From a checkpoint of a small self-supervised audio encoder (BEST-RQ).
Model: 3.34M parameters, log mel input, arch wavenet, norm batchnorm, depths [12], widths [192].
Training: soap at rate 0.0047, batches of 256.
Data: trained on short pieces for a synthesised band: melody, chords, bass and drums, 26041 training examples, 149.4 epochs.
Rows from block 5 of a small self-supervised audio encoder (BEST-RQ), named by matrix and row number. Rows with one number belong to one channel. Each number is 50 + 15 x the weight over its row's rms, rounded and kept within 0 to 99. All counts start at 0.
After each channel's rows are labels from the 100 clips, of 14848, where the channel reaches its largest size: "loudest band" is the band of the loudest frequency at the time of the peak. Only what is clearly more common there than usual is listed. The data: short pieces for a synthesised band: melody, chords, bass and drums. In brackets: how many of the 100.
# filt: filter width-3 conv (model.blocks.5.filt.weight, 192x192x3, each kernel summed), inputs 96-191
# gate: gate width-3 conv (model.blocks.5.gate.weight, 192x192x3, each kernel summed), inputs 96-191
# out: residual pointwise conv (model.blocks.5.out.weight, 192x192x1, transposed), outputs 96-191

filt.118:63 31 68 39 39 69 61 13 53 49 70 38 64 58 60 48 33 69 25 10 48 33 35 32 58 61 49 50 48 16 42 35 33 74 42 29 44 45 54 29 40 65 66 57 38 42 57 55 49 36 77 87 42 14 33 66 46 44 52 39 52 27 40 38 32 65 43 37 48 41 61 56 52 44 43 56 71 44 51 50 66 58 55 32 61 31 36 30 71 47 71 44 45 38 42 62
gate.118:57 52 31 69 51 46 41 34 54 70 49 52 41 60 85 72 29 45 47 47 66 57 44 82 30 51 94 39 18 67 39 36 52 67 57 50 55 29 31 52 36 66 71 56 69 54 57 68 44 33 41 54 64 61 56 73 37 31 29 56 55 52 57 35 38 65 35 90 26 51 50 47 64 36 61 50 31 51 40 57 61 71 67 45 55 36 54 57 54 57 49 40 53 38 81 54
out.118:30 48 57 52 49 57 78 40 48 50 64 58 50 55 47 54 43 48 49 53 26 62 45 46 42 65 43 52 60 05 49 47 26 68 60 43 53 58 29 54 33 35 72 62 35 56 62 56 37 44 71 29 50 61 63 53 49 42 76 41 29 48 52 70 48 68 55 31 57 40 43 57 38 41 61 46 45 36 60 49 68 56 56 33 55 07 27 47 59 56 56 54 49 47 45 41
loudest band: 500 to 1000 Hz (54)

filt.86:79 48 38 70 59 44 36 36 57 32 58 63 32 82 45 40 53 36 62 29 56 52 34 52 33 52 61 52 33 67 59 23 89 66 61 11 64 46 47 43 43 55 74 55 71 55 50 42 79 27 41 73 28 50 68 68 71 65 58 77 36 58 77 68 35 56 55 35 47 35 50 57 43 69 41 48 47 52 62 41 22 42 70 37 53 75 41 35 59 70 53 51 61 51 68 78
gate.86:39 51 49 43 70 42 48 65 71 57 45 57 44 73 68 49 38 26 36 35 75 68 45 30 17 41 59 59 47 51 49 50 56 64 58 68 51 43 59 62 80 38 60 85 41 50 42 41 46 71 55 54 46 61 62 29 39 30 42 58 73 74 66 70 50 70 43 51 13 19 42 55 47 46 55 41 31 40 85 48 38 55 78 54 73 37 40 65 61 23 64 27 57 64 30 30
out.86:50 53 63 61 44 41 28 60 24 39 56 51 48 59 47 45 53 38 85 43 42 99 31 36 48 48 32 33 60 88 48 52 68 38 62 50 54 54 62 65 48 53 65 64 61 40 57 30 42 42 59 44 55 30 37 54 37 53 51 50 43 42 66 60 42 43 19 55 51 46 30 28 57 42 28 57 62 60 34 32 62 61 40 30 31 73 42 62 35 43 56 34 56 68 74 29
loudest band: 500 to 1000 Hz (44)

filt.175:32 26 39 50 25 57 67 45 67 69 54 40 76 30 64 81 42 54 39 65 41 47 35 57 67 33 31 35 61 66 50 64 42 59 54 37 39 22 35 74 67 55 30 72 29 63 49 35 54 46 70 63 25 39 63 63 42 65 53 48 66 49 32 13 34 64 44 64 49 63 38 44 70 55 57 70 48 59 32 44 44 42 28 38 44 36 76 36 31 33 62 69 48 51 44 55
gate.175:53 59 46 25 33 57 82 69 89 30 49 57 47 58 77 59 18 53 39 62 32 50 34 49 63 53 75 54 35 75 71 56 65 65 65 29 28 28 59 50 64 63 33 78 43 70 44 51 68 45 67 66 51 42 75 46 62 64 64 55 40 63 64 87 29 56 51 24 54 45 31 47 57 38 54 48 70 47 66 57 49 36 67 03 64 33 62 65 49 44 69 43 54 46 37 44
out.175:32 36 53 34 05 29 78 40 47 50 86 44 64 50 55 78 35 46 61 51 40 52 52 51 51 39 25 61 45 53 48 42 39 66 65 55 43 34 60 57 22 54 29 43 35 48 55 54 46 51 99 51 38 51 45 58 40 50 38 45 76 61 62 27 72 57 49 46 47 46 22 49 38 61 46 48 34 27 40 13 61 52 49 08 48 49 35 47 44 56 94 46 55 59 43 44
loudest band: 500 to 1000 Hz (50)

filt.90:48 40 50 45 59 32 52 34 55 29 35 56 41 54 55 53 32 46 57 43 55 42 77 11 36 51 65 41 48 51 56 36 79 65 58 48 49 56 35 63 26 35 53 61 48 74 53 19 82 56 70 54 49 64 52 34 58 69 67 49 55 52 75 32 27 61 52 49 68 64 82 55 68 18 23 50 45 71 59 58 50 57 51 39 37 53 39 33 49 48 59 41 41 34 56 55
gate.90:44 54 32 42 44 38 47 63 56 50 61 53 69 62 64 50 45 32 46 34 58 44 31 54 51 38 54 55 47 62 29 55 47 56 55 43 55 47 25 48 54 71 45 73 62 65 46 62 52 37 62 30 43 32 72 90 59 17 52 52 53 51 45 40 46 53 46 61 34 48 18 36 61 40 51 40 45 61 49 51 69 48 64 33 68 66 48 46 06 42 37 53 42 53 36 42
out.90:42 38 50 32 65 49 33 40 44 40 32 58 47 51 53 35 52 48 70 40 49 71 57 43 49 57 35 35 56 83 59 34 67 50 47 46 37 48 40 71 70 69 29 60 37 45 50 50 36 35 94 45 40 51 61 66 58 70 17 44 54 63 69 59 43 51 68 53 44 40 91 48 59 41 24 47 48 52 51 18 53 35 48 70 42 17 27 47 55 49 99 52 32 44 42 47
loudest band: 1000 to 2000 Hz (27)

filt.19:41 33 36 50 61 64 68 24 80 35 47 29 34 24 57 70 48 46 27 60 49 35 59 62 61 53 60 21 51 42 41 61 44 52 38 42 52 35 53 55 44 33 42 39 51 63 22 28 53 66 33 50 57 48 46 57 57 63 56 56 43 48 43 69 21 47 59 16 52 38 41 61 45 85 72 61 52 53 48 36 46 32 29 31 51 39 62 61 16 47 51 53 30 29 37 65
gate.19:57 69 47 62 57 40 62 44 55 69 38 35 46 47 69 49 31 28 26 62 61 54 45 56 33 50 43 50 48 61 42 46 39 99 51 52 57 63 13 42 42 52 43 69 54 40 40 66 35 55 48 50 69 35 54 45 34 19 51 44 56 67 65 50 43 47 65 75 40 65 56 11 53 48 42 50 33 55 60 66 32 73 64 46 69 28 56 48 37 47 57 58 41 76 35 70
out.19:35 51 54 49 59 46 60 36 52 44 55 51 31 28 50 46 71 61 32 53 59 56 65 52 51 47 63 39 48 65 46 52 42 42 56 48 58 63 49 44 55 55 46 48 62 32 43 65 61 34 68 48 62 45 48 43 50 36 14 55 47 68 10 80 45 53 55 58 35 56 10 54 63 63 63 57 28 54 47 32 47 49 42 51 54 25 46 42 48 53 76 77 76 48 52 47
loudest band: 1000 to 2000 Hz (28)

filt.105:35 26 47 63 69 77 55 41 44 40 33 42 58 65 43 57 34 81 39 24 34 43 42 28 46 42 69 43 56 52 39 34 66 60 53 56 21 27 44 48 16 54 41 39 43 57 25 46 54 44 30 65 54 30 41 34 55 59 63 50 64 28 34 63 72 48 63 34 59 64 67 61 31 31 57 45 54 31 39 72 51 44 38 36 45 78 25 46 63 54 60 63 44 40 81 67
gate.105:56 46 34 66 52 50 46 70 68 55 55 43 36 54 72 24 50 45 50 80 48 34 67 43 55 43 64 64 22 54 67 42 65 45 58 53 72 56 43 78 68 27 59 73 77 43 61 59 54 58 39 34 84 48 71 45 57 53 41 50 43 64 53 52 34 69 36 14 22 36 57 36 88 52 57 70 61 72 77 56 46 62 61 43 67 39 73 57 39 60 33 51 43 47 25 37
out.105:36 24 39 70 49 66 61 56 42 54 44 51 37 53 52 46 40 62 31 57 62 19 61 34 55 27 47 63 35 54 70 67 52 57 15 57 38 60 53 58 48 67 62 33 61 54 38 43 44 26 28 30 34 53 37 46 63 45 26 56 46 27 51 57 36 49 37 52 53 66 68 46 53 47 61 54 56 59 26 84 42 57 44 11 53 25 50 67 50 56 62 44 41 56 68 68
loudest band: 500 to 1000 Hz (38)

filt.81:42 51 79 61 49 52 70 22 46 37 55 64 54 50 46 47 47 50 37 37 27 29 54 53 31 48 51 58 56 41 35 58 42 48 43 49 48 44 39 38 40 70 60 70 61 59 52 52 45 61 60 46 41 17 73 68 49 38 60 22 59 30 21 37 57 61 50 41 42 51 46 37 53 42 46 57 51 57 43 57 44 45 37 47 50 17 61 27 70 36 37 57 60 48 48 54
gate.81:35 59 63 52 44 43 40 61 65 49 59 29 62 57 92 33 36 47 44 34 62 69 51 38 48 73 44 30 32 46 52 43 49 66 42 67 55 50 42 15 56 46 68 60 55 68 39 77 48 49 47 50 63 20 53 47 78 28 30 71 49 52 54 34 24 43 39 52 57 43 41 44 54 18 68 51 21 64 34 90 59 63 55 15 47 62 51 57 37 32 48 63 49 60 38 50
out.81:25 61 41 44 40 61 94 28 47 39 79 44 56 42 49 38 48 42 59 39 51 40 54 66 59 57 50 51 55 66 56 59 72 47 29 69 55 50 43 52 40 44 31 52 48 36 53 53 43 72 86 45 53 37 61 45 64 45 73 52 35 61 69 42 46 59 72 71 34 40 41 61 48 62 44 56 75 46 34 48 52 35 54 00 42 47 46 49 62 54 62 60 55 60 45 30
loudest band: 500 to 1000 Hz (40)

filt.79:54 48 39 31 61 65 55 61 65 67 63 47 47 42 64 63 34 43 43 62 48 36 66 56 76 40 63 39 39 55 24 71 25 66 37 48 61 52 40 73 44 53 24 43 43 50 26 30 69 41 42 27 49 40 66 52 20 67 36 58 63 46 59 59 80 64 24 74 40 54 62 60 61 57 63 70 41 37 32 48 52 49 45 61 67 58 65 59 54 24 67 38 41 63 50 39
gate.79:54 54 32 49 59 62 61 23 39 17 68 67 45 45 71 69 33 32 27 31 88 63 57 55 47 64 76 69 60 50 53 35 54 46 50 52 48 42 24 24 58 69 59 74 55 76 23 75 52 45 63 34 63 57 50 48 47 44 41 54 62 56 35 36 31 33 34 53 57 42 41 34 49 56 52 46 33 51 24 69 46 49 63 47 49 58 69 65 47 47 55 35 48 60 47 38
out.79:42 54 55 54 32 47 48 44 51 56 32 50 71 37 56 54 26 30 20 87 54 36 49 56 47 73 34 43 30 49 55 64 67 59 50 42 37 36 59 39 46 72 48 25 54 75 36 39 40 67 59 41 59 43 48 54 45 51 19 37 58 22 70 50 69 50 53 52 37 59 18 60 56 35 65 38 51 44 57 32 37 51 40 80 47 18 56 47 44 58 99 53 47 50 51 50
loudest band: 500 to 1000 Hz (48)

filt.69:42 31 72 43 63 35 09 33 19 43 69 22 62 63 53 43 63 68 78 74 81 41 63 48 37 33 43 65 56 39 46 67 43 38 75 77 79 41 20 36 76 41 82 73 49 40 67 53 75 23 66 46 51 57 33 75 51 36 50 46 54 57 37 62 50 37 42 33 29 57 70 36 71 49 37 41 53 48 41 59 66 43 65 44 57 48 40 48 56 50 57 50 41 47 85 65
gate.69:63 58 63 65 52 47 27 62 72 30 55 72 53 43 65 73 47 44 60 70 66 48 35 17 53 51 61 78 41 52 60 59 68 56 60 57 83 49 38 62 91 51 60 69 56 58 50 57 80 75 42 50 55 54 33 47 78 28 43 52 59 76 69 45 39 71 41 44 42 55 72 35 79 51 49 41 42 51 66 58 51 45 97 26 43 55 47 25 32 36 27 55 46 60 41 35
out.69:27 43 39 54 40 49 06 44 40 28 60 46 47 45 66 50 60 51 99 34 51 24 32 28 31 32 53 45 69 22 52 55 76 41 61 53 46 37 66 62 61 52 72 29 34 25 61 45 44 53 93 35 44 58 35 64 44 55 38 63 36 45 25 50 52 54 49 43 63 61 99 51 50 51 33 45 39 55 47 66 62 60 58 49 58 16 61 33 45 63 00 60 61 55 54 65
loudest band: 250 to 500 Hz (56)

filt.23:29 21 46 49 40 43 35 33 72 33 35 52 72 46 52 52 50 33 63 44 70 64 79 43 65 52 45 41 55 46 31 35 56 26 51 22 49 60 55 46 52 64 41 17 35 18 21 53 48 44 62 34 54 70 51 48 39 20 53 63 35 55 46 41 53 36 31 02 64 31 49 33 13 57 50 52 53 42 21 52 52 44 39 42 58 69 50 40 41 46 42 48 45 07 75 52
gate.23:51 48 41 53 40 34 56 31 65 36 41 42 60 47 57 64 68 31 39 45 76 81 52 48 63 25 68 39 58 74 51 62 74 49 42 36 73 45 15 47 56 51 78 37 54 62 28 58 51 12 36 41 68 39 41 34 48 30 36 60 32 65 49 36 34 76 20 51 53 41 32 39 56 78 78 49 39 59 42 52 60 54 72 25 39 66 64 72 58 52 41 30 53 59 64 49
out.23:52 31 47 52 62 46 43 57 38 67 43 45 77 38 33 40 36 52 34 55 43 55 42 46 58 48 44 60 09 91 61 44 45 41 60 68 33 44 25 58 59 55 91 35 48 42 52 48 43 22 54 58 31 49 57 68 42 62 27 75 46 56 12 42 34 47 61 36 44 46 06 50 60 54 71 48 41 41 48 28 48 52 57 52 50 43 58 56 55 40 00 44 75 35 47 52
loudest band: 1000 to 2000 Hz (26)

filt.126:45 65 58 58 46 37 48 26 34 51 71 18 62 26 57 68 68 62 31 39 59 57 82 65 11 42 57 53 45 42 52 51 58 44 43 44 57 57 32 49 32 43 38 53 73 31 80 63 41 53 72 59 66 57 69 63 61 68 68 48 43 76 61 77 45 82 44 78 39 42 66 59 72 68 43 47 49 68 44 54 58 41 55 42 54 49 70 53 47 39 44 26 45 49 39 68
gate.126:32 44 38 43 29 50 42 31 37 24 40 55 55 58 66 24 40 59 50 68 61 48 66 24 36 72 66 54 54 43 59 37 57 47 95 30 42 46 36 37 53 81 70 69 76 48 46 70 67 25 57 42 13 51 38 64 66 31 33 49 57 73 43 93 33 36 46 35 30 29 37 51 42 51 36 70 30 62 53 66 52 40 68 42 56 52 31 50 34 43 47 28 70 44 30 59
out.126:55 33 42 70 36 43 39 15 39 53 66 46 30 57 41 58 49 49 52 46 38 41 52 59 70 30 51 76 68 48 52 60 99 37 45 48 56 55 53 62 55 43 22 40 48 57 44 46 47 44 99 50 64 48 39 51 67 50 97 55 38 53 09 54 59 55 65 75 38 54 81 73 46 32 37 47 30 59 49 53 50 60 36 39 52 61 45 39 62 46 00 50 43 50 58 46
loudest band: 250 to 500 Hz (54)

filt.151:46 75 24 41 52 36 45 86 43 59 43 33 78 54 81 54 52 30 55 59 41 41 48 42 66 33 53 31 37 42 67 58 36 75 44 44 53 45 48 66 52 54 37 38 73 56 45 51 51 32 60 46 58 42 56 61 42 40 48 41 59 57 54 64 18 70 40 49 19 30 67 32 43 64 62 41 62 68 50 54 33 36 52 20 64 22 41 55 63 39 68 63 38 54 74 52
gate.151:40 59 44 51 71 24 59 51 59 48 64 62 61 62 73 21 42 33 68 59 67 73 40 45 47 55 38 39 50 62 36 51 29 72 52 56 75 18 31 50 58 44 54 64 71 73 50 57 68 21 42 59 48 31 41 87 90 29 31 53 63 53 74 46 35 67 51 61 40 41 69 37 53 39 79 40 46 57 65 49 57 72 75 17 61 26 31 37 66 47 31 58 48 51 76 52
out.151:49 32 54 58 56 45 43 57 58 68 40 62 47 53 56 33 27 15 91 61 50 84 62 56 44 58 47 37 76 59 57 39 59 54 58 26 59 34 49 31 48 24 56 60 52 50 36 54 40 26 04 48 69 49 55 26 73 43 01 38 43 50 37 65 65 55 61 56 34 43 76 43 42 51 55 50 60 38 59 26 45 38 46 00 69 80 50 66 42 49 31 44 37 65 42 33
loudest band: 500 to 1000 Hz (49)

filt.113:34 63 28 43 37 44 32 69 14 66 49 32 76 49 55 30 39 45 24 56 44 51 47 64 48 55 28 62 57 44 42 49 34 71 30 30 49 53 46 16 52 33 28 43 88 50 40 69 44 47 42 26 65 35 62 68 59 25 32 32 37 56 46 34 58 58 22 58 26 65 42 35 48 34 62 45 49 46 42 65 49 46 25 59 33 32 37 67 23 28 81 26 51 51 51 50
gate.113:59 75 40 49 45 27 46 52 55 51 27 56 43 52 60 61 65 23 80 39 39 78 55 58 24 29 74 38 59 56 43 46 53 50 54 48 73 37 27 55 53 60 61 82 65 72 23 67 51 50 59 51 84 62 61 28 79 31 51 47 51 56 85 48 37 53 67 28 38 41 36 32 68 28 53 34 26 36 40 56 23 46 73 29 45 71 58 78 43 55 45 74 56 54 57 31
out.113:67 54 53 56 56 30 34 70 67 65 43 56 48 38 38 66 54 59 40 38 54 70 54 51 41 44 36 65 47 22 79 64 41 58 53 53 45 53 31 47 35 77 65 36 68 50 31 31 55 45 70 34 63 47 53 60 51 63 75 11 10 64 40 43 78 50 53 50 21 27 53 37 33 30 43 36 57 38 69 29 35 61 44 82 65 61 56 49 49 72 50 84 47 61 38 42
loudest band: 1000 to 2000 Hz (27)

filt.156:33 46 57 47 76 54 55 84 43 21 63 57 34 46 51 22 63 71 90 49 45 35 57 51 46 56 64 45 49 60 43 44 46 53 51 70 47 32 43 66 47 48 53 36 46 55 43 44 50 52 50 56 55 70 27 22 64 45 67 50 47 54 39 52 69 62 78 20 79 56 33 49 59 28 47 47 46 36 51 33 40 55 54 57 48 56 32 33 57 34 53 72 40 53 39 54
gate.156:38 57 41 62 63 42 43 42 67 18 62 53 78 33 44 53 42 74 42 64 40 52 58 66 30 35 45 65 50 51 28 59 75 75 37 62 69 49 49 57 35 52 62 73 46 55 62 53 69 28 36 40 38 39 45 63 61 57 43 39 66 69 53 61 16 50 36 58 32 35 54 24 57 27 54 44 34 55 45 39 47 39 49 14 60 35 67 65 65 64 45 46 37 54 70 55
out.156:62 56 47 36 58 54 47 42 45 55 32 22 48 35 73 36 45 59 45 37 40 49 51 51 34 50 22 43 42 18 34 37 35 53 65 47 54 61 62 69 46 66 57 77 76 50 53 74 53 57 68 38 41 42 35 38 52 35 32 52 50 33 52 50 47 29 40 68 77 50 19 65 43 70 57 41 58 54 77 64 46 75 35 59 56 45 64 58 50 56 37 69 62 59 51 47
loudest band: 250 to 500 Hz (62)

filt.56:67 39 30 26 73 37 45 43 41 51 10 51 41 71 69 37 41 62 45 40 45 30 68 44 55 72 71 38 31 28 58 50 47 51 87 58 56 49 69 65 58 47 61 42 54 80 53 62 63 54 63 52 49 66 51 52 19 62 55 48 75 34 54 72 54 47 44 48 24 38 80 67 51 38 51 82 31 45 51 54 40 41 47 62 56 61 43 49 42 70 83 15 50 51 71 29
gate.56:48 65 60 48 19 57 38 44 48 36 84 43 68 30 50 66 62 52 46 88 69 71 36 42 54 34 43 85 54 61 40 47 56 68 53 37 39 48 37 27 41 47 61 64 40 44 64 80 54 55 35 59 76 34 43 28 63 51 44 55 52 39 30 11 42 48 47 57 44 43 46 14 64 54 54 19 61 70 52 49 55 58 59 26 46 74 50 58 29 22 54 74 67 56 22 56
out.56:61 58 57 39 83 53 58 40 42 52 46 46 70 35 40 42 43 58 50 64 30 48 52 59 53 58 63 47 22 38 53 54 70 59 43 46 54 48 40 31 50 56 61 58 67 65 33 60 43 42 82 55 34 55 48 45 58 51 35 45 45 69 58 43 45 52 43 57 27 46 54 39 58 66 53 58 60 59 45 19 60 48 59 34 56 48 57 44 47 65 99 44 54 47 37 42
loudest band: 250 to 500 Hz (57)

filt.187:63 44 13 35 71 60 34 35 69 58 73 53 35 61 57 82 28 63 22 35 44 63 62 55 42 62 56 26 39 50 38 67 63 61 67 72 25 69 41 63 53 37 69 62 44 46 49 55 71 56 63 68 58 53 61 77 35 48 63 58 60 58 58 52 43 49 40 32 58 43 62 59 71 51 43 55 63 61 65 47 58 66 59 38 28 36 50 25 45 18 56 64 83 57 68 64
gate.187:53 48 46 34 37 23 43 68 44 64 58 51 54 44 77 59 38 39 61 55 58 70 34 58 46 64 61 62 53 36 46 52 46 39 50 51 55 33 34 35 49 70 42 82 49 70 49 67 50 54 48 36 35 22 32 51 56 23 47 49 56 21 36 11 28 32 42 55 58 35 53 34 67 26 52 12 48 60 48 66 59 72 55 50 26 43 70 45 38 45 48 32 28 77 39 34
out.187:66 44 59 45 42 52 20 43 66 47 81 39 69 63 47 42 42 49 79 48 73 41 33 45 47 43 29 50 35 39 57 50 62 48 69 57 58 47 59 62 38 56 33 33 43 53 42 49 48 81 61 49 64 71 46 60 56 56 65 47 52 58 41 36 61 42 37 46 66 49 62 41 44 67 41 49 39 60 52 51 55 56 59 26 54 00 43 35 48 57 86 38 64 41 42 49
loudest band: 1000 to 2000 Hz (27)